From a checkpoint of a small multi-label image tagger: norm batchnorm, 111.8 epochs.
Rows from block 3 of a small multi-label image tagger, named by matrix and row number. Rows with one number belong to one channel. Each number is 128 + 24 x the weight over its row's rms, rounded and kept within 0 to 255. All counts start at 0. Numbers have three digits each. After the name is the row's rms in percent of the matrix's.
After each channel's rows are labels from the 100 images, of 14848, where the channel reaches its highest value: "patch colour" is the nearest of a few named colours to the mean colour under the peak. Only what is clearly more common there than usual is listed. The data: patchworks of several textures.
# convs0: first 3x3 conv (model.blocks.3.convs.0.weight, 128x128x3x3, each kernel summed), inputs 0-63
# convs1: second 3x3 conv (model.blocks.3.convs.1.weight, 128x128x3x3, transposed, each kernel summed), outputs 0-63

convs0.105 166:113124131130138125150127142109023125127126131098030135128147118139123144091116131137118102051127135112103130105133118147128133145149105138130137136052117141133129123130133142125125139100136131
convs1.105 108:152102099126106119056128135129116140124113124152118032106132117109129114114134145111139014117136096092120132127161125161149109088118095139128129138119148147126112140134097156096127119118122124
patch colour: purple

convs0.49 146:130125138152152157110155111142152133130131107122125127138096132096139133093108113133135143129116119160150131120128117095129131124132138119144126089133130113137129125104131104105130144143114135
convs1.49 122:165131102139094136154098124079121132123144142170081108097098124093127086082136129119093180129131137094146139084098135142143126127122107114128119121105140136124118128098127080128121133136145125
patch colour: green

convs0.11 079:062101148173127156101124111081134147129140160088173142134121139115129101063148131084105130106150148164170176137141151167106102087109119160120142091139139158127129116150160127119129180135118113
convs1.11 089:156137133124119115122114137125120096118143097118117131096117127132143112136114117091083112127127104083158107073113136150066134125126061106092099114135099148144124137164131135136128052078115147
patch colour: purple

convs0.69 136:114123159126142127148142151127130121113132111153160136137099141136127124158113119153119134129120131041122130146137125193090132136138141118138125110129124145133121124111124137098130139183080117
convs1.69 125:135144078116125098124128171169109124113127140112101133105088122108127103127130134110143159077152131052062129141114119081138127124106107150122132144129145140137132143140114137122136083091162124
patch colour: brown

convs0.17 111:177119049100139170179115145106109126128144141177121126171129126113134110095135141090115126091122132170143120104153120128130136100139090134122137119117131086110132128158128082130117124140138098
convs1.17 137:152136142140132134051124142139100131121137122141116140156062122109139133117113131126086130150119135058104112052112112078120108069139159109152124143134113135125128124072123100121144132108156129
patch colour: red

convs0.89 136:120128084123137117060119068123139131120127125115097116141112122136124138100143129095113142115119131137097115129145119127127109142141122149116126139149122127149132138111133100150126141063139122
convs1.89 103:140101154155153121081151132132062140123117116091126156137153131125130121145120134127119160094108116108114125138141144127116177132109157138121148135138150144121148124147110062080121120137167123
patch colour: orange

convs0.63 055:141121131112148148130079177161138097096097118154134121160151160079130126119100117109135156137121106161113134136135142169131180139132129126136116157118126132137123121129133146143096141134124134
convs1.63 060:113116090088114133107131147132113135125135116138126110114093124153139143121106107109108174131103118062129103106092104131144113045131125133107156086145140122131133144163135109125135110123158125
patch colour: purple

convs0.21 113:144155059140119139122098110079109145114151117164145122160117124127129141091156141100081126101146138093125118144153146137153115147121118146092133138139124119118128136138165092166090142145138104
convs1.21 106:163099117169139120138137117127172129127158096142093150125115129101125132153105142152089171137119119080089114065109112098116121084108165160126098121138111134111132124157119119111132089098127128
patch colour: red

convs0.44 102:132131161123078154149110100045127120120144121153187112168129139105138148084113122077066129092125122101177124150146122164136135119108119136127143086135141102122124132159140110114120133175123141
convs1.44 118:138150140134137142088112169137143127133139115110110138157077118130125134161137098103070115143138117079113135038077089095103140112128128126098116101127137174141125132135130075131122107098167121
patch colour: purple

convs0.22 155:143120108114074146138120118139017128126131132139057139149108133140135100078133114101109136004133130084141116140163142122128136091131145143124131122149140145132125127128138109125139108121128132
convs1.22 119:129123119124128108138111093119049141145106105113075134151118122105127116091109139134140137073129119109108139143175100114131127121132174114137122125154121111122149127153100078090112122142134122
patch colour: pink; red

convs0.10 115:125130157125134090109124138111123136109130121083128134123106129160130146097135138161078134096142130152142130136214111135139056133116090153121129107128123081120130137074131125123114105059176112
convs1.10 141:086128090142109136144133100141131129130140138168092139101125128149139144154130121152106133152139133095148125075007123089130093154106146108122131128112122093123124130115134123127137143111066130
patch colour: brown; red

convs0.101 161:149119133136152135153132122125097129131118116114148181142106141127132141129124117186131123127126116104135132158126139131126062142155145117121122126155140043124137131140127114116135127103078128
convs1.101 134:102129134130139134100127089118137129138126140121123116097131126127129118119131143094129092079123138140095134133090134119139024107121144130126118143119132017119127122098108154110113114095039131
patch colour: blue

convs0.51 110:114123112121105114170113189080099127118118146156092081138126128112132126123143109090131085201125129135101130117165125095119143117114145130130132149077137117118123122115147139126128122165134114
convs1.51 132:158126119158133113101122081148028134144141133095152140120152130107125150085130133178071133053137130121109131104094113060117084093125121127126129146132141037127134114122126135118146148082105126
patch colour: brown; black

convs0.3 087:043125131092120087097139149104137125120147129167113105138128113130113158175110129087113118151121110137128124099155122137131144146110138146142132146116145093126084094098125135125091144176102130
convs1.3 100:122100165088131149106153108132109149114124145082146122132133133161151154047147087172150156130125140115149149160112105126089132116162118070106142143136095076104104139123140138125159126112133128
patch colour: brown

convs0.33 110:114133099119133110094106113155118139100107134182115147152131109151124165118119136080137108118120140083097120101123100150127141161138132117122122144098111117132129122095136124147114179086123103
convs1.33 118:162137144127174129149118123171112122126132131116094101090117125147130057070130134120120159118142110147078144136120111141141092057140135149126128135139140142125107151166120167123109052134170129
patch colour: brown

convs0.62 110:074127168128154116118108072116130135118119119110139120115135124133128137107127129129115146125126110093144140135087104124133122130128083143131125121131120090115131138110138167142150122117155096
convs1.62 135:056133126141069073117130113150126126125141131132137157105150127148131155097136127143108134114141131139120124125124138053122133141098108124114127134127128140127128122103132086126133134127085131
patch colour: orange

convs0.46 160:110126143128125096000120061139130129132124129140141130088140131126132162144133118116122162139125134118127123134146135112135109131130134130136127124137127121129126126119128139117113145162140134
convs1.46 125:154134147124105152020120130118157117132126113161123088142114121127119098136136139150127102153137111113108121126115132140145187128132130135116130128121145153127125129092116117100139111115127119
patch colour: brown

convs0.29 155:130126095127033099110130138146113128126125125157170153074150127104129052130127109114122127129130136036140132144132145125123134115105142125124128118151125139129127136153128179119113151147091127
convs1.29 147:092135032145073124151118104127171135141120136132132125130160128148129101104131144132147132086135127089125129143120138126123123135137150142123132136128137120128132125162109129109129118116071128
patch colour: blue; black

convs0.106 109:151125134120165132107132093154132138125137134139109189120132090145147178107123136176138173139136134145067112106130177140120056162171137117121095123106126090102125123129128101141122130068152098
convs1.106 119:133144124152121139132132136128128154118113107121121062129104136137139032108118145071141153101134126115100142135142094136149053090139180115113117108133129117135119137158106151110118152110153145
patch colour: brown; purple

convs0.124 129:083105093138118097132120059115138134137125156172154154127159125138128158120136134048112082129131132088155125114110126184121129150116174126117121141124128119122127129119119131123132191082130119
convs1.124 123:093150147128155144149136128144100119118144112083060096099113141155124054105117106115153150123122143124157109136157077158146074100110119096131123150155135122134126151166128133124117034167138134
patch colour: grey; brown

convs0.70 167:114123123137113136123143147125112125124134118055153075142099121128138032150132125126120113141139128131113129143122131098120158098121065122130139127146129136134135128142127126124122071140103138
convs1.70 133:084131140139209149133129148141146132126133128100111092102136120072118104123130138119160100115127120221129137126153098168140051111149140131116117121091135079130111133143111093107131102062154125
patch colour: pink; orange

convs0.79 131:039129140124119143156139132135144119158132127148172125165078123166127145102111119136151131140123118122140150141114142137108135159127127123120138121134148123124136114000122122099106168089166142
convs1.79 114:139129076118086146120127084134125118127138142150103085090167114122127115105151154114119115132133127161124128135125111140139140127144068119130116132106131142137130125062119088117149115124082127
patch colour: brown

convs0.23 099:143148116164139142145093127127129148038067115153148151108148115056128117113169123118110130100151113146141125136114145097121127118105146163108139109148114111131114187129140122161100103109119087
convs1.23 100:101097160139129156117118131115165111129090137158161115134141130109121132136121117128170132138111117149120102148136154156093110131145145103157116142126103110142134107116128161129111150121101120
patch colour: black

convs0.120 162:141131138132138126143124077129184127124125122154134141130106130118124113106124120143129157127118127105134127149124140120127081154153136126111137130146129058125128133103134112130149046115142117
convs1.120 112:120120152125149103141144121113156140127118134108102039106160121126124123160126151085137150198135124114108128120164122133105125125123089152155123138106132138129114149139096160093114157162166122
patch colour: brown

convs0.87 120:139139132134115073138136119136143136140140133181121190101152122126130162094127096144124110098128136124173143108105120089118100140123137123106137137108131106118133129105131139133136112038102132
convs1.87 129:073113113136115108124140105114180146135133157108126109173149132083135084141151138077091144129140119076158138127102103143128065159150151148125131131127137123127120129107120147111131144096134129
patch colour: brown

convs0.20 130:006131172131154113114123122091121130120139138153123126137085127136142155215130132141147126136132134130111138119131129125123162120161137129106141143148125046138124129120137120124139109138084140
convs1.20 110:109152132140119148144124129139123115099140125106182116134139118150132113052120101177166132153119129136125120142139120216145137097105107093076133138161133036139123149130120129122103125130127131
patch colour: brown

convs0.85 129:145124127114116134108140129145144124142134131110002097167142120093114133108126128090153112124117134116067119096126122091109160128113118126123131146098136153125124133123141097149127057119133101
convs1.85 118:170138149145162126158130177106125126126132092140063133114099140104127125184124119157100136126114116153136120120176129062126154124116147112122130141127152143134129144100123118118145099166140132
patch colour: pink; green

convs0.13 152:113120147123042115081129137159117129127123126112156146131079122125127100147138101128141114139122126148149121134147127139132161131086150122127122127145122153126133127014129139119123130114129117
convs1.13 108:130118157136139137005137137104126137123125132144090113119039129146127124142129144101113109167122131131101131114147111116134124117141126126134114143147124143117115128104106095097107115141149136
patch colour: orange

convs0.31 090:055111172136157164050149118120124120108139129138129142154163118113109145136097104130101153120115123166155115117135146113136178171147163114116141102139117101137108122112151127112119149167125155
convs1.31 104:103142105138124143061137090124125123111116100116110130072109132130126131057133120148096157142137134151147153093073135188110115080134106126134132123076127057141118145118125089126133140131069124
patch colour: brown

convs0.99 093:029138132134162146106157088102121131105139132119110134104080097114127135134111142095115093118102135119132101114096131099119144149140156141145119117125128150132128118095118069130119131149137153
convs1.99 100:094116107120105121103150118116100141127115133124159121109121144163119110075124091107126186128125118192170169157114148173153145124129112101108142107163138093121112163157127079126149143163155119
patch colour: grey; brown

convs0.126 138:117121186108129118134128121126135132123118128078082140050136133106134115114130115118125117116122118142131131076125120116115080141150131124125131106083128095122125132121137164123134084062154130
convs1.126 106:125146071144086149103114121123123143145116116067057116113089138148113123097119129115097185113141133138146140122151122114144117075107150123147125130124147123121135142136087153079110134121126119
patch colour: purple

convs0.14 143:155124073138104118150140140115130135127128122127157135130136138117129131147137101115107115135125124155165124141137127114126125076126136103109121112160136118122127110131117124092138169173016144
convs1.14 123:085119097129121131089122087095140127114138140114112146118110125130131119103125133132111171126127135072140138105119102132132119159134088125123130124092130101116136126102119096131136106077067118
patch colour: green

convs0.57 081:151114120127118108140117145159146127137144110108079133146160111108123135138125140121131138169123127085028137089114153170126114180131151144077119131135141122141144112129135141127106127063131102
convs1.57 099:095149155119131114105084124124131095140123108148187085158124133152137152144148089095104127081152124119071128144159137139087122077138150141133164096145141165139114159094118157099094135102172135
patch colour: black

convs0.83 146:125130138133139121025125116126093130127116133073173141118107131134136147128137123165136103177132122141124128131031132141135016122123086141130125138130137092126124121120126049112115134069144134
convs1.83 122:104123065135114077047120173110011142123124115075140133149138126147130104122117136116146104111124143134115113140075126125132071128131137133133134138148139090119116115126113091115109122110142128
patch colour: yellow

convs0.30 111:080103089137087113149131098114160123117124145095125152139153106109139156102150119070145076157121137118127132128091149085142122116102149137114149097151116141133119148150130109133108135122112132
convs1.30 150:161116158145113116129129115119132131120124124118131108136102134029122114094131134113110136139141128112155113120150121123159138137136124149137131122132129135124131124117131123137128133122126130
patch colour: green